A small model that answers yes/no questions on an image's attributes, trained from scratch.
Training: soap at rate 0.0013, 8100 steps, batches of 128.
Data: trained on fractals drawn by 1,000 iterated function systems, in grey, 295000 training examples, 3.5 epochs.
Rows from block 11 of the image encoder, named by matrix and row number. Rows with one number belong to one channel. Each number is 128 + 32 x the weight over the matrix's rms, rounded and kept within 0 to 255. All counts start at 0. Numbers have three digits each.
# convs0: expand pointwise conv (encoder.blocks.11.convs.0.weight, 336x56x1x1), inputs 0-55
# convs1: depthwise 3x3 conv, stride 2 (encoder.blocks.11.convs.1.weight, 336x1x3x3, trained with AdamW), a 3x3 kernel
# convs2: project pointwise conv (encoder.blocks.11.convs.2.weight, 96x336x1x1, transposed), outputs 0-95
convs0.174:109104107130148048105157175169193056071120218161218159147143093057094196108143052137113095163180118142122157068108062159079109181114113153117123077160109195135131104142
convs0.175:108171125122118128130154118117157139124136152145153127090148128156152139189086135097175102116150187077128115118080114177118095076160169102126094124189153186150142096075
convs0.177:072102125120153174151169109125134114158125170135118148143113121154149131161112158097157143136166123133133090176137132134194148160156074115172147134093098142125064127126
convs0.178:122099131087105191116186055070193162126120171137163132052152113164114153146106129151121163138152092089119199130097120186115164105117091068116081168104075159181100128134
convs0.179:084122099105120102142108093151155095095153118094134129068124156097094154118132135154130137096123052141106164125111116125119137083154088190110180124141090119135118122148
convs0.180:145148165144081117165090092162145137157157148116127135106189144110093149218090137086165096080131103117111107129139162154132097126089125097156167082115174124103177174075
convs0.181:111160087163126137114142083065105120108075123148134126202159125056140070142163090158119133108178070125049061129180125159146085119092152098150117151135143130123062117098
convs0.182:128155110225111117125121141146138102104135090104078155134126141071129182125121078182114128130163175150121188136081107139085145161145133098124085099124171097162129179089
convs0.183:182143068120181127174168161165067141138084128054067165148150151187099153120161083076135192132107141154130099119189139127159118186152147156160148189098148135108136113192
convs0.187:134127093125060141110151111111147165063133145072078092152147066125142135177137138114146203127108126131176129113121166148125118092141110105082146122149077138107136154152
convs0.188:171164124141170172132138186152145056125143131146115109171083140168172095155134124114181111144135068152133142132085086210116116111109087105112167164091140118104129143163
convs0.189:129138123124158171133153151132094109146110118175137099168104135137117178123122117155093156127089177070152164192166157148122082162198158148176087135152140082178142111109
convs0.191:105160158085085119104121098113146144140074160154132131139143159096087145070135130139125128096114112087119156145124157104134164152151090125118163102133137129139082130139
convs0.192:120246173089188209006098114165165136131079117153174139101157168116162161132096067157190148126085157117134126112072153063148149113133106113143099139116090153173193078073
convs0.194:101107095129117171124111153116115144195068144169123152165126120199149118163126117137156125087126119116144119103133141142121095104129089046134067119105167137144155118164
convs0.196:105135146080202112137181106080158098115146173131120163174111110137103130149091029141111116189096077143125155113109070104079170111134125133136120163163089078135166167078
convs0.198:122139137141078109136121140145134124193125130154157073140147207143096132141063177181087135109141115165117135118112177116114109133109145095113146047106200149120122155115
convs0.199:124111179078158129125101112090194129097131157107146180092138143207149167133123089101144156179127083105134139143102175124108164132126156129144157118119082156104194144116
convs0.200:153104135124134106119055075104098159141067149135124127119124140100172109128161156132151110151132202147084097121147119207075136118122145170155147110135210095178109121120
convs0.201:114103166189118107143190038150111107174145159173103139139166098144208036152090183142118236165072069103141128129074134100113161085137099149195128077119155119128135132121
convs0.202:108133133133138129098137171111216212111146184059110081085209117074100092151141085155131150098147143111142063173136185121155120129120102116134096110140137147085122130107
convs0.203:159039088128117155166091116111159165080101080162192088165171123084135134138144186119136096107126049131170133146132157134102127112117083166110116124094129131097123153101
convs0.204:162101151130173099109098129091151150100123116155127169146111146102109109105089144102123170222135100165125135129118178162135132172086198123109094157164088130068087094122
convs0.205:102068097055097077117087122127174157148106182135163204080157107065147123127092102187143158086089130094084175102161111145144125144091124106113130133125152150134105097077
convs0.206:044143161133047156111125113147099083129127105162067082129131126141145154148126123146134089136067147132072120127141142119155160132105099084101100167136151045125154162146
convs0.207:145105135124076121115123118166086173119193142110171156122097105124148174069092100171093114146088164165110148125126143118129159099060111120119096047161139184064128113138
convs0.208:130107095121152181160099119149155146137127129098136195111059168150164089089158123144087135102190120124169117116138150147098157142114067163167160149105104097121136096081
convs0.210:181081168062093139111166110126132112147121141180121173053093146141146136155147142010171110101219118117136168133159092150084127141161120101094101120146061139117083109130
convs0.211:150073144113157133152110101147170143121106153133134149100118102149153087074141111111176111120121075150094095138146058168095111124145153110119122102113121142126126100137
convs0.212:164135072132138134117134101131157090147099088170083138167177160126126129039118184202130140128118163103122177137108134152164103088105159109105109136113156149118120085070
convs0.213:079188122093117136129080137127104061139205150084182137133108108121132188093115110184119207139110184182139092114115061156071089140138109162169181081099118129155128204181
convs0.214:093109129131127147157133193133096101081105134185135134136119148172094170174038103182122204151125111181156077177099110130143094159109164099103178112114114182167119191117
convs0.215:075187136147146163090119101154119147091133131108126123111088086102151136119129119126108098075198164131117125133127088125116107099138162131111107137172108080115115142065
convs0.216:101147133153101105149135138131158140140086090114149092129139166115081136134152132169185137124138130137116132108129147154158154161138098135099148148132062101128152138133
convs0.218:143149128109140140145138124104127110079031073159109154139140128121103097109109109148137089130086110116172121155148147100090169135130165053151137104122152186139098096139
convs0.219:082124132140162112121104066108122164204109092149077127101205060104141187125175220147087106163175113147158164094123138048141132127156226161120135022089063151168140168060
convs0.220:125131108109135130173130122163068123163127117177116220128193121103094063076101119117152153136062100113145134078148137137122136089145158159110156153161126185171115179068
convs0.223:091106186112134127139132135173171094140111168135101046164195136148109095139202083054169123148129146159156107154149112154105110068116154190083122095166142145137171075148
convs0.225:136149155139107113120124152123162059173171138127083151126094148114145184109047119133114110162161141108161184197103156103134088149148131096134131109127152139125072171087
convs0.227:110119172102152117080129157111093058176151083141130170160161169100110230102145138117072110122119123152095116091138063113112177163057107194138108043154152182218143138134
convs0.229:105088140117105137112114182113157136121139114094121161101099148133159117202154150148127130119150115179116144065133141032147134158151150095146154111073159158134110053168
convs0.230:130100093088164122158142151130134119116167173113141136120121115109156137116155121101089116155141118125100153123077127121119106120174136146145169197160106127093119087139
convs0.232:133146163193168072121158150079100048139077077156128127107101180171167091052121156146163156101117145140133153045081145116093143123033196130133165056128086241073091102115
convs0.234:130194144124080134101119107130068180109142079131118102056101079139147172182128110112172144134113041149092112117090152153107191120108100140147139096135109129109104146160
convs0.239:133125077150174129092179109095134155153125120158150071163082098125123141184147114162049162121107093157129151165015132103165090088171197149073162139145160106153092120157
convs0.242:087129093161190135098088198137134063133149144167135120149091145142096160093155136096162131140046200139138127154125136163094123101129138177131173134142109170107110095174
convs0.244:147128093142166137084071139106176089110159127078129146128136161180114074086118168148164144140114165157140117186102099098118131077155130202117085152092137108113116141125
convs0.245:133132143125198121173150139135103141166067119084139119132143102152191163128113118108130144093163148074154153161126139179115138093099104127124153096171107140089172159164
convs0.248:130103131124119140082106087137119155117109170090126117210135157131134125129112157146118119090109100114173133096168125128142113071116102144177076121094044077120127118145
convs0.249:103101112119156108119152118108109147091120131133151166199133128150150149052126110115095118136140154140124109126098141089088142182131118145194129141078130116168152133130
convs0.250:142100160121175162167124133116166165115112170176103100136149109187143106154146135134157106005126128085091162140130095147165166102164109095149130201107152154083151145175
convs0.251:133185087127100123105167123135133121113135181190126153143104084113129090127109149159124092165185150129134141093085070120125157115112155149125120074131170214112123152074
convs0.252:152092173120142108066099105083093089087119106162070086116129070162086147151215114042062151115091140153069150176141103151126125097202172108147134180124063137086105090185
convs0.253:125093142108153111140134096091144143131141168112149121124166154154121125131134170156149134117175144120173091158118123147105137113147173065170102195061134135093115109124
convs0.255:132140098101113151180103133166131091071079184145129147118140081130140126207142115191126179101101124132155112099144159120115146134112149110155105126124197137076117120172
convs0.256:155156128175152149151123142204076128141162060105157142091144137143158092203172106095122084118188138090107084144085093108161162133142119217105134099177102088135136127090
convs0.258:141196166027151164172103097126175176145072098102054151131146057026150120127140098141194185140091156097172089110133129078126146145090168096110084108096161123158125155069
convs0.260:073151094170119152110118091168101092090102137069149131123145142117206088142119142091107127077103102112140067141102120157164111156115146094123106169090141148118102100120
convs0.262:076153161105084134162185058122094124142102043109102085133134182117116172182130162134134143154077118175143158143140082111137189079172156097065118073205091124160184090174
convs0.264:106092139069160142103099174112223151129137089099079170117117125106122184169144082124122109163117137100163144160083130106165111080113168110074143120138163142144094126147
convs0.265:118171106159167129109128165166152205063152158109153157133130137163122130160123140139144109119176140061131157067120109166186113196148120131093155136148147173098148157131
convs0.266:178122117122127133131167125154074170139185086148133141084097165114160161106098120111120093100204156097146136158142158153157168175080155120040175126116140121059124123144
convs0.267:142152083152091155099178166144093103083172114165127165102131149131157132130073137156156090143106132124201173095179128147108092130104132118145111091136146095110129086147
convs0.268:081123125143109112123132184104177142148132154168154127126171201132124113083113108124137173115092133170094177132138164155145116105155113170060074117131114146142154157077
convs0.270:088163118089076091163130128112112095182086101162095169113110164114175138164197082137142145134132156145108158109129149133145119135101161187128151146112152145076101112163
convs0.273:118133178129145092088148123134151099066119140179100176147102152160085182085148086123127112123181098125181117096087155146139107197042174212196159044117151188125088137097
convs0.274:141155184090097155150157132117157183172099105126109150140115134140102111132125172124106112120147108067098131148108135114102171170167139118147115158044161109113090145152
convs0.276:119131137113105124136103161118147136107140150115154094112162151078103127160144110123140088127124113107133141133133158144112155156102113169121158129118105112123144133091
convs0.278:097133074113081122128172076114084131139069111127131160109077144114147149138112157153143095133168158131114112124034111063087113117130139073101119123136162162129128142150
convs0.279:133146121124165082135076137091104084105129103059092113105095139122201098104121089106071119176119129090146113134119131124116124103177096163081172141122110083071140138143
convs0.280:149059122180087149156062087195130154090166138115201151161096099098138201151145069134131093120133137100161075109145177093191112136058171115131127097167164120108097095188
convs0.282:117102193103091121122148171146066143164095142108132114110144151094112119137048162139138130139126111090125103177105154120146136068133123171140146151132102138077108137105
convs0.284:096156124247061103138204140104119049162081109150128137166183138091044141129119115182143123163155132158143120108121135214134147157118113076118123098144092216121119138126
convs0.285:156128040095136161119116207141093135101063161102071162146188201056158111169070131111186159082060172109116110157142099132120064070082152164121135105176101195125154105128
convs0.286:087114178156105175138112164175157121153134127161151159130198084115081139077126134215104079128112163096114143108121115106075101176115108152120134083153111173139145154119
convs1.174:162125129144172157108178156
convs1.175:119124127082112111079116080
convs1.177:109094113119111108104103087
convs1.178:103091097105130171078149167
convs1.179:102079100114114098091093098
convs1.180:126132077097118098071076104
convs1.181:084150160117114156090080078
convs1.182:061094082090123138128140164
convs1.183:115076122105101097127093076
convs1.187:110081122088121059119106109
convs1.188:160152137194143126175166130
convs1.189:136109093119125090123052090
convs1.191:120163149142159172120153168
convs1.192:145180110150085113105100109
convs1.194:122077118096110066121113099
convs1.196:109123119121163167128177199
convs1.198:126093068090119107098112129
convs1.199:078059118052118142123130149
convs1.200:162162120176182165147172153
convs1.201:099125139112102157086097155
convs1.202:119103102107078113110104068
convs1.203:130123114107114107097037084
convs1.204:140150133140194147142174170
convs1.205:138110102175145129166176163
convs1.206:112083124090116100097102103
convs1.207:057084109082076138158129140
convs1.208:095118118106163147117167195
convs1.210:070124108125092108108093122
convs1.211:153152133128139172141154187
convs1.212:132121117150172160137168186
convs1.213:103097088103095089100112117
convs1.214:134151196146176188130145149
convs1.215:159132119163149159182186133
convs1.216:141146145120194164136167149
convs1.218:078129104107121091114074133
convs1.219:154176164141155176107147149
convs1.220:080114131083151147129152182
convs1.223:121114095109127051131105075
convs1.225:113081091131110069113120071
convs1.227:139127115168178176142184141
convs1.229:117110126087097100099089110
convs1.230:103093111095099099103095082
convs1.232:118133114161180155144179173
convs1.234:117098097089118082114094097
convs1.239:093104046118098104116121133
convs1.242:146131140160155063101067121
convs1.244:110146165141159158168171155
convs1.245:123063095112101114105113104
convs1.248:114118100098100090083091102
convs1.249:124153142150170181147150176
convs1.250:085108124117135176115191184
convs1.251:140168195127145190143117143
convs1.252:084092176137053121133119118
convs1.253:109122101096084096087120132
convs1.255:117114086080085113114100094
convs1.256:141176159141182165110142142
convs1.258:106150164065177133089142100
convs1.260:141145140178151174162161135
convs1.262:090088140063117132131151160
convs1.264:117118098099141107088109077
convs1.265:094092139090066092153125125
convs1.266:170157163158173156144143120
convs1.267:110097097093122112087099104
convs1.268:099086112093098126085110127
convs1.270:096095084100106108092097099
convs1.273:160181173129152185114117143
convs1.274:096097088079128093109112091
convs1.276:152133143124160198133144152
convs1.278:112097092090094076114114096
convs1.279:158179151172148160140156147
convs1.280:137128152154166186147155174
convs1.282:175160125174148098121151123
convs1.284:106119104105051087134132154
convs1.285:164150102140064110106102136
convs1.286:124089112103101078110104110
convs2.174:149073112153118143146071140138096078114155104188155147128120165104107075087132134107156141143104111155173183152086049111133079135171121114114118083178138131125063140111224141102130146097095148139140058030118130175112132134126118068145106132145127125131069097144097104167092144144125160164
convs2.175:169131158098086156065105148105163148173125093113115135120169188119140150079146087116131131164118131124132146094105145072146107131155180081159117109131127067111181133069119160087141160134125167160146095078136102150092171101165163150090106169117178122120155122100140112143121140131099052166
convs2.177:087133093128136143118177134162162077194107148178161137084139134085144143099168070135098147079108149100139107137129161105110133140096112163143160129134128114142162133067174108150094149148163120146140149126129135152157146084182135120142172110109137218094106144160096154114148123166128147127
convs2.178:110068129064134121114185103095110155095098170154115122060115142179136126099134106112129200169152074107134143061063137170154122140100104140138137123137072161164128172082091170118115094106126193162146138122163192149088115112077186114164116125137133056114073156174104124149082124085082136133
convs2.179:108158144185167152102141099137112060123108146176103130106123124134107146083173159110112145122119104086147152067103165156120154090070095141118143117078127164137159094153086115127163165159101103109142096154128128144109113109099130090081111155134119119128177129153127126181084134084159160137
convs2.180:098164175178191147151111140112127136147159116124117115111159156125159102086158139169048137120201160126079136137117110082145126120106152090176043111123092091114130163134129141171213155128094161105103141129130167138102085118148107109137076192081162151125161118178081113056139104132081186136
convs2.181:116107089134221120177157170151155101149147184156169069133143125167111140121118101166145085122102145138082156120117173166083066132167153140094092129145069115157141187091096123168139115066121139144130114124133191162232111098122177091159105153132132152107157135121143070148133165164113132094
convs2.182:189169098174139160067091149122139140135154069171129157120173137109150075083068173141143140104033155149093158048078162089098095098164103120110158160142139189151160138137077109124161113114076160110151117177128129124146086108153160112128146091145088087128142124100160086097102108088132080069
convs2.183:104187139149083086206178181175113123175130129106103143160122146189170178181130093155121136229199126131135118170128106149041145112082085076144164080161167199115091197129105133166116070123103156131178062169127166150157203136177154189130081190129101178130106141110120201093215075127137061142
convs2.187:195068132145144138106046094137158075099121125147120122120174140091093101120148146116022099172106153114176068146150118135160141137104146147173079131107128134097117141169121164057129163099160150108116158201108112078125089117168132133178133110142114141089079138111084154183162117103167163122
convs2.188:073206200121122122075159073092135136175127117154123145148076106174138126136164135097131168162149152118153166133152067100140112161153127164074065163113144158089107133066132115173095155111115152135111090166160139090206129110115077162114127124093198162071168117156089173186150055121133131112
convs2.189:121106147120144143144184167117167124118120098146053121111124075149145060143095145137160074130111138121154182155146167166129152142111112131082138154124156045167130088114119084158147122108148069148093159103100067077078082136073108116135157126146105184152116158207179161138132094197087079199
convs2.191:162159100125143185089133142136093135176137106152147171095113172129139147136090131104139140106111171131129104128146058145172153165110115143101113123215105120142110153146112084129116064169130128119124102134086180159114126109128124139156151128093144129122174105160117114097103135144160120165
convs2.192:138136123142078081146134147126161191138062124108120151069093112162153078131086113143134186099083140104091146149135150131148131074049106129116182140064111117137113188142119116080148156119065136137109118130144135141137125143124122131060134122127127173103174146108086145067132135140051157090
convs2.194:170130083106075156147125119103096088157147097152091144101092124103169145148117094128096077119105119101147071096178159103175123120100158198114084103151133094100114136095175131105170072129155107145156104164063116148115072124149096155107133105144143171066164156134155108090136133174134126085
convs2.196:154134126120118067108169157080113177060189091114168128058157157157120107163155100065107129121139144113106162081134163092132124122147118117135100150136133134120077041136140140149171072127093161153194110121118131106115141145129106113076169105168118055132128129124190152093108122190199145096
convs2.198:125098044061119138142158140138133147153098148147079135102159143103198116114088165133116158150150121099120163132111156155203072148174099184141113099117099158070168139145146126146170120135147091134106133048169159138107081117127073102092069154141116160122117167110129056165130101123135129118
convs2.199:142104133131150146080139189105129187083131107144125128127149131117153129124143145114135135130158124094151138133151148123101152099074118135123189123172125146144069182109099118058135120100139130139102103157132142114126164108169154077120075094139127071114056135070132141131100116178106132137
convs2.200:125150100085114091132112192100135085088071122125161087145138166105094183091122123133137162054135174104087118115134095121149098152128079136165129147145091121165208138154179118108097137144114191173097109113041209158088063150131140140104097134149136086135185180119091095101158079199116151131
convs2.201:109130083081148156152114147162121115173119139145189115082109143161092153150115121123097149114085122151153114075183103121085144113162160166076119106146062078127100086153068135122127125154132139132142134121111149127150091175140097128188127137113172151116155082112153113148127126181110138117
convs2.202:131146119098119125103159169138146095113140134119125148088157088129138123125123154146053131085142107121179087077117101136130136118188133122132142111069125183082134073183104171185142153119107124154126141092100098159176059123148134128103093156115069135123163083133109094129107157162190070167
convs2.203:115110150123148154148092129151127093143099153175137116129206096154119186146079094147156126062114142157125143122096163112101122112081110120149138130148134134052173123167129114096090178169049113076124111087143094149047160094073132085085088145123113119094161109169073150183141135110121118161
convs2.204:060138097099112088116149138150060139117109091134145113120140143153091108169074127139193137137153161122111164133165133175097066162166150149138115125106113192095129111145117081136146100071053148123157127155135129104142106139119069172127136111122113152148096124115142090121134103148120169175
convs2.205:185064112131057146110135129121130156104158162145141109090157168121187119081125054070135159143055108139086046146165165146113119115062114088159079108138141150159083141126124107059123152111173145140176090067128127132086170136156110140179196199172137144140128134168132127144226129130116079148
convs2.206:110110073155111128139102128201075142168136083114126083130141144105172142097210072122151105120108133066170150153102111150150125148123160156155075063150163138062163097193101125171084047136149177141184118121095086096190122106151175117132198141111072145107145103121144135191113112167094135173
convs2.207:173105128148099178104054112124096070081105083092084105172093119119138118122140114139148144100131201167127118152144121123107113069111120123180166086063153093171101177128175159120142141094106104123172157191125136161105128084139097143107141173087112127161203175096129109143040203159144176139
convs2.208:196135155162175180099105133102147067076112103119153141063165128094115107150163121075073116160131141090139100084143159115075120154089171110200131103055082112138090076114088126191083108121136119067134073110078115080103112110098089126113159106142162137180156133160145174111077133102156110124
convs2.210:140091131060129102154138081139162103068083104132202139112134098124126152159084126120160180077155169119110130146212122126183151139131200098171076151104101142153113174107084101135130142110182138091076086158121084143148104135121113045155145108098126144126107124198172159168139119111121077154
convs2.211:103142137092098076139132126130122067075150133146146107128080088150081157118139103166126138097143123128111164119162185084182139095162142087123098123098098154190137099119181108131118190101116105142169125112162078114094097078172107162147153096075124100116201089149099178153070169103136153188
convs2.212:093140079099137175176193062089179110092158122122103176119105154075137124103148121120103158101135140073124201103156128143090122184175160127181136123087059128129172109150087099125024142136122085130168133132159176122093134089209079133147048123204116147110130151074156139086115117122108144098
convs2.213:203123132141109106139160124132159112141130077105152150174173102074103108131163094122170103155091107051155158095170135103177086151118183098105146124118119179104186075192062106094098088177176167144144163112127155160143105103153066126097120187182090103109109049115097101122126120126105129196
convs2.214:134071162216186077104142148108136092186134053173161173023206078168099080094161169149105059086113115157190118099198095176122108128103158130169128130156187133073109127144134088118129140170102109110098175098137127187059159213090147218193042113138102078155119132059188129109087146108146100165
convs2.215:098154178138115080120152124182165159171081125161115182087061079111120134118191122103118100082123170123112051122162114122140139116205111130087146134093164167154105069159144110116140131097070084111150126099134107100123130179087111152147053112145090130169107188146084158145158109085077104116
convs2.216:164116155148088126134141104163091126118121126179116141129115099126120073116160139124110113175146094149122149129175080124130157156144138177171154183108086097066070166160108097083119104102114130162100102120123199190124150117137093120152144138077162122162150111217092076110148112155149113142
convs2.218:166091164126094108102162125128094114086067129139132144166104082102144180147069197151140112180078145129183154117076137056125138104140138179135096145162164073127098096179118126119096075128126118142140127076109136118134083117099088193123218119119077109138085159107068150152128141136053098124
convs2.219:102122092137088106147156099128100105207130168166131134109091117123163036080176102165104129105120128139142155149136131060034170197160073134137150152179108114113121107074146159144064133144109102079112079152163087199160175154128150160180113163204155167073182166103178142127181144070124143176
convs2.220:099120161055116140094155099132170170143167166106123153179126157055120091082096117112143112152171143112105169135136191127145171113128109126140086167143097078126165120122151119115119147132141101123178152156051116111121093132047109092138155121151105092133120171128123158135091142126127072128
convs2.223:128150113203173063085126107104155110105048081190060088144157077155105110150130158103094139157153115128130176167140197118122191168138175148182118140153187122117145091154074127131134145062195150174138131102147101126153111165126102098074198153117120106085158100126161142208162145109107125157
convs2.225:161116105096104160135147145143158095120103138087181101186110152102163135087087130118147125150092111149120143083115163162172147155141120185127191098149146130124165084186150133104156140141139100126085091089067146120103218193125109095190128061144088147107082132135086164119122094148104135107
convs2.227:144148155181101168175145128085164130134107141178122126085158079095145138184127150201086166077144192156093118105113055112091170088146028117114132148141141100096111096104207199048103103198116093143115090129170110174119106140158121105144176114138163135056084093116148120148041141128218102106
convs2.229:180156150173081143108156109169169156145164089101115165154205159181164098111127147159147134162126162168105166156143126108132162138125142155164131118169125096161145126122105143161137107191131107109207095107115117147128108207154139133120095151108137121198095121160100147112153126150148193171
convs2.230:073128131162172100126162165125141129071145114085164149053146149150091057125091129137133137167141099153173117137076171170169222139156157116145106105085132159122152147158093160089118139066123142137127083182141150062195109126167146123127195108165154169124090098094157108144155158124141093117
convs2.232:101103148152151161145170115143118140124108135085110134162107201239120108147240127143106135149159120151178120096111075182110082084142110140126141045093122168176154085079054083117044170172135117111096045209104157111074009104155116175137133141146163148083000129117154084087036162173091136076
convs2.234:154161172212124056138087051136104166104069019119156114129120157114180125143129197161125122126120148127151147121094076105051145085104101099092083120135120197076167162154073207141155064115104156133131135131161101155117113136154114135087085135118139150146150181139128189192112143146117127083
convs2.239:185080080094136100121114154161118123108138135121181116167154139123114167074103137106149068137142146104145126083181121139121093173180138148089130096161155133109061106152104135110100119110145136099094122177128169159153070197090166134133137077119067109071115104105147090165140100103107105117
convs2.242:126108146161192126117109168139170199109141114174109035078174119081164156169088174116145145135123086126090156093107095158171126112113140130115094103126060113115150146116127118175139147156085107181044129195100093111092181143169151130143145146119129138129095175158101093111077099158086104144
convs2.244:194118119122109165181175108135132110122135200134135161113152092139115132151137054110089180176162122147153127120147178137119116080138203114117123129137155180123115109147153147192127101112096156128224132145144116124141113146147112128144125170082144127141125127182140145181079099133118166119
convs2.245:149123139143132087154095143119154141160092153101183132105179148141155102151120085133145088153136130123087133100126100157108116162126148121169146088146121187198120143135101118124102132086138146077141117185127095106151119141131161143162146131107098120120145097125163099150197125129097095101
convs2.248:122167152105131132213189134149147108120145119139126214129145145125094155136152124123097164065115151183131129179136115116109126143132124150169111105084122105111170145118089127121141140093120121149148163161166152085141133113133097109118150198158106149138152074162092142142174137102131104089
convs2.249:132144127108152098089131070089118061087113137073178134142145121132144137148148143129147137138103160178138137121128130068119191118147141090153135178116085119143154145120126096151138077088117120124124069085126137137104141157182140118095130174138105104116145213113159158122140084160111096126
convs2.250:200118144154113112235148130131125145169161130172123127121163233155144084122155141050135092142148142141130210140164147166155124141119100082089137102128183115148130108090155146122072138109128142132111142171113143122060076117023097136156120111138163071108118166120148140138122154137207136102
convs2.251:095122135128101121111143154130125103147128140111166123097123090169135131116124163147161155087081110110103165225139044103165145083121152105175145120153116120086148103151111133142114160081151148125171115151171102143182097192148118121152084121113200143127159099124152135135110047161051231050
convs2.252:069157170133092112144077151136141113139159126123112121137119162119148162046148147112161120133063117159100142105132149060136125100169116114132148167119149124159124146157160146131188158139082113101124172161163107126095121146178136144201113195113148154171103133156180183183100235077158174107
convs2.253:130083166121125136119148111133111058140108109134144098037157122111134110154087167143115135125140161125157138147156121132120105143134115169200108126133136080170126115129043179118127129182155132163116160196141153101136126069151088121113099137163116175178103137146159190137142155155136157116
convs2.255:122148111163105095126145113128089112113148160161102204145145144163091114144131080198099162127144130143130174066101121103123064114129168050202126176175105177135184100099127165092118068160178105198157136170115135140146116157155196157121113109116153140186157155136141126152190150159173162096
convs2.256:106090149177081082092077087123203104135043137137108105149085208153073147159162119133161096096102108156139111121109193099158101114155120126168078148122126115097193121142132145077129136159137062098160107151084148112115123150124086156121120143137113089112134070149107138079143134144106135102
convs2.258:158144123082127152114114144090144176111160139204130143090147166151132069104143122108124123070075168088074089212138117121114098163140124130079148066093127141167136132141182105073139129084070160100033145104109142130108070145147127137152136119121185126175125139057169080119108112154158131112
convs2.260:152130191165150090120088129146159163176131101144088119151109179135106178123119096146142141154131148131098081124133117162158145159100132084099112077126173159063105171164154127134189168062097133072125137134132146052185109123117101118144159101104125116211134136124181145151120056136109108171
convs2.262:114074122097073058129148122143116137117099120111108142170110126139145170177128148118170152106076157125119052126095092125107166131124117110109112081112087172136108120137179049129100076112095121103095149129091163187137125112131143112117079124062127124132130108130066138170124114166199146098
convs2.264:114175177173178140064136138171116113174105145117106136120128115126090187115097122134163127098182092139105118116095118092185156092137154082136150084158109126105152171143168192106156190138150166125116129170106151062059101157056106147111176093128111126071095131099090150112109047065111126155
convs2.265:153166137132164092100145153145168159184167116158129088097140103143137069100146113165171116119083094184117160120048142165073141161169132122106114091123105148161173077119075092116097100088150147133132179079171106083164093122141089162104145129116146125112061141080144097088130137144046145131
convs2.266:068077177090122166083119103171109135121148098132073172190112119139129161125090096077086150157107138095126046100117095079058091097142107149154103147143093105133187112130112126109181170175132195107119146120145116141113089080119108183137144131120142159104116159168150148141148071144078144130
convs2.267:145130103127080118143163118150123141079069111162134144129112122119181073144145121111136124163162189114111185112178118080102072115147110203107131151119146143140161157105168114082124117198124159159109131108152158110093160094091085093142150101127052121128180114115129114114040160232134059087
convs2.268:102067107142108136165092176182171129148146181155098144126112096103156101118157075071102132097105117148121126133098100127148121145087138134135148167140107180074132120114111050123162082113149076077151025133138142115116153164134127117062119110091142150185138170117130132107109075141145111139
convs2.270:127149193211110129167155166119108085141037209131186139137147075145102097150177122107141108125136144095103183158075151152117097090116116094136122132129083113110081083141079094137144141140142138147174119138129151084126089118138148130099077083118079171121094183140138113138170111149143177173
convs2.273:080068163149175085174173081206136109149163085138181075114123138152106104115099128181157137089088133112080144180080054104079089076101143095200117155142161161178154115138142141139123194121075129119163179138092120155179104144201114094107080116090087077164101135120179103170049126205088133141
convs2.274:136146139085120100105096120130124098155095106095121124093152145107088132059125101218108057171136092130190138107168136150118118086166137134109178126102165147112139179137119159211107139149071167135180078118158113070143128129095141185129131173133116173092097111119134137104178120146086124137
convs2.276:147069076183109129128075140140092147145092139167158153136097137121140177144154104147101117159133166165111105131170116138131118091129080203091151132093132149120178123109132104131144089075141137122174135094122111135134086142086145157146133110105099132114195138085118108139111134118096115106
convs2.278:103127123168147169081207071152108168120126102117150136150097106136136130179136148138151108115129149103078118105141145142115118113185136136104125114175170109079162092161101106190206076108173204111127160127131205121137076158130098115135132148113128125146109161070101109080129138196101151094
convs2.279:140109136150089162099136111167099121180142112116055136118132141160116141110128127144139107115148138142132116133131155109140142126129090150123127165152141118042158158150144151157095139158123117135161116145146157099117132067127123170144161194152077182124103108106121164168130143110093140159
convs2.280:149159125132084094095099174120152051116163120089127115107135175151122140118118136140131132127151096146142130143124144154173103104072130143139129128170127139118175101124157152037083130138105166107095125193118197151177137139117122152086095140174150083160111119161169196106164075136111061170
convs2.282:161152147120108110083159113083145088133136101141117141122138122105138146150116159160119074076073138093143096157128200102130109102123105149131134189157133083150092144122103159100201165121109133135088220138085184089147129188122140110112138152122141107115140101156157101092130159170159123108
convs2.284:130142084092178088159117105095106127125166067067124150114179132180066145128118076179155091105147112093108065192136121133104158134158045143185140125124078140136197134148190189215191053145131088105147148143164184211104148166132198134116177132065165142146073197106166098129139108161157124138
convs2.285:121174106084136063199092123192165120132164100107115109066124130092045163170119127119097089139141065140122216137137137086112123144113140151117086172113137150143142111147090153180177163130100142110106184170109167083140148139160151107138084107097175092140124090170173097089084117140174140144
convs2.286:124115161115154148067152171137072123125138102131077133148133100098094175156121103171097076104123111109147154168108089122126163161077112099100127116110079158090137148118106067164159086134056124087159151102110122070091147185087090137079159135077172189199156141162107078149155162124134073122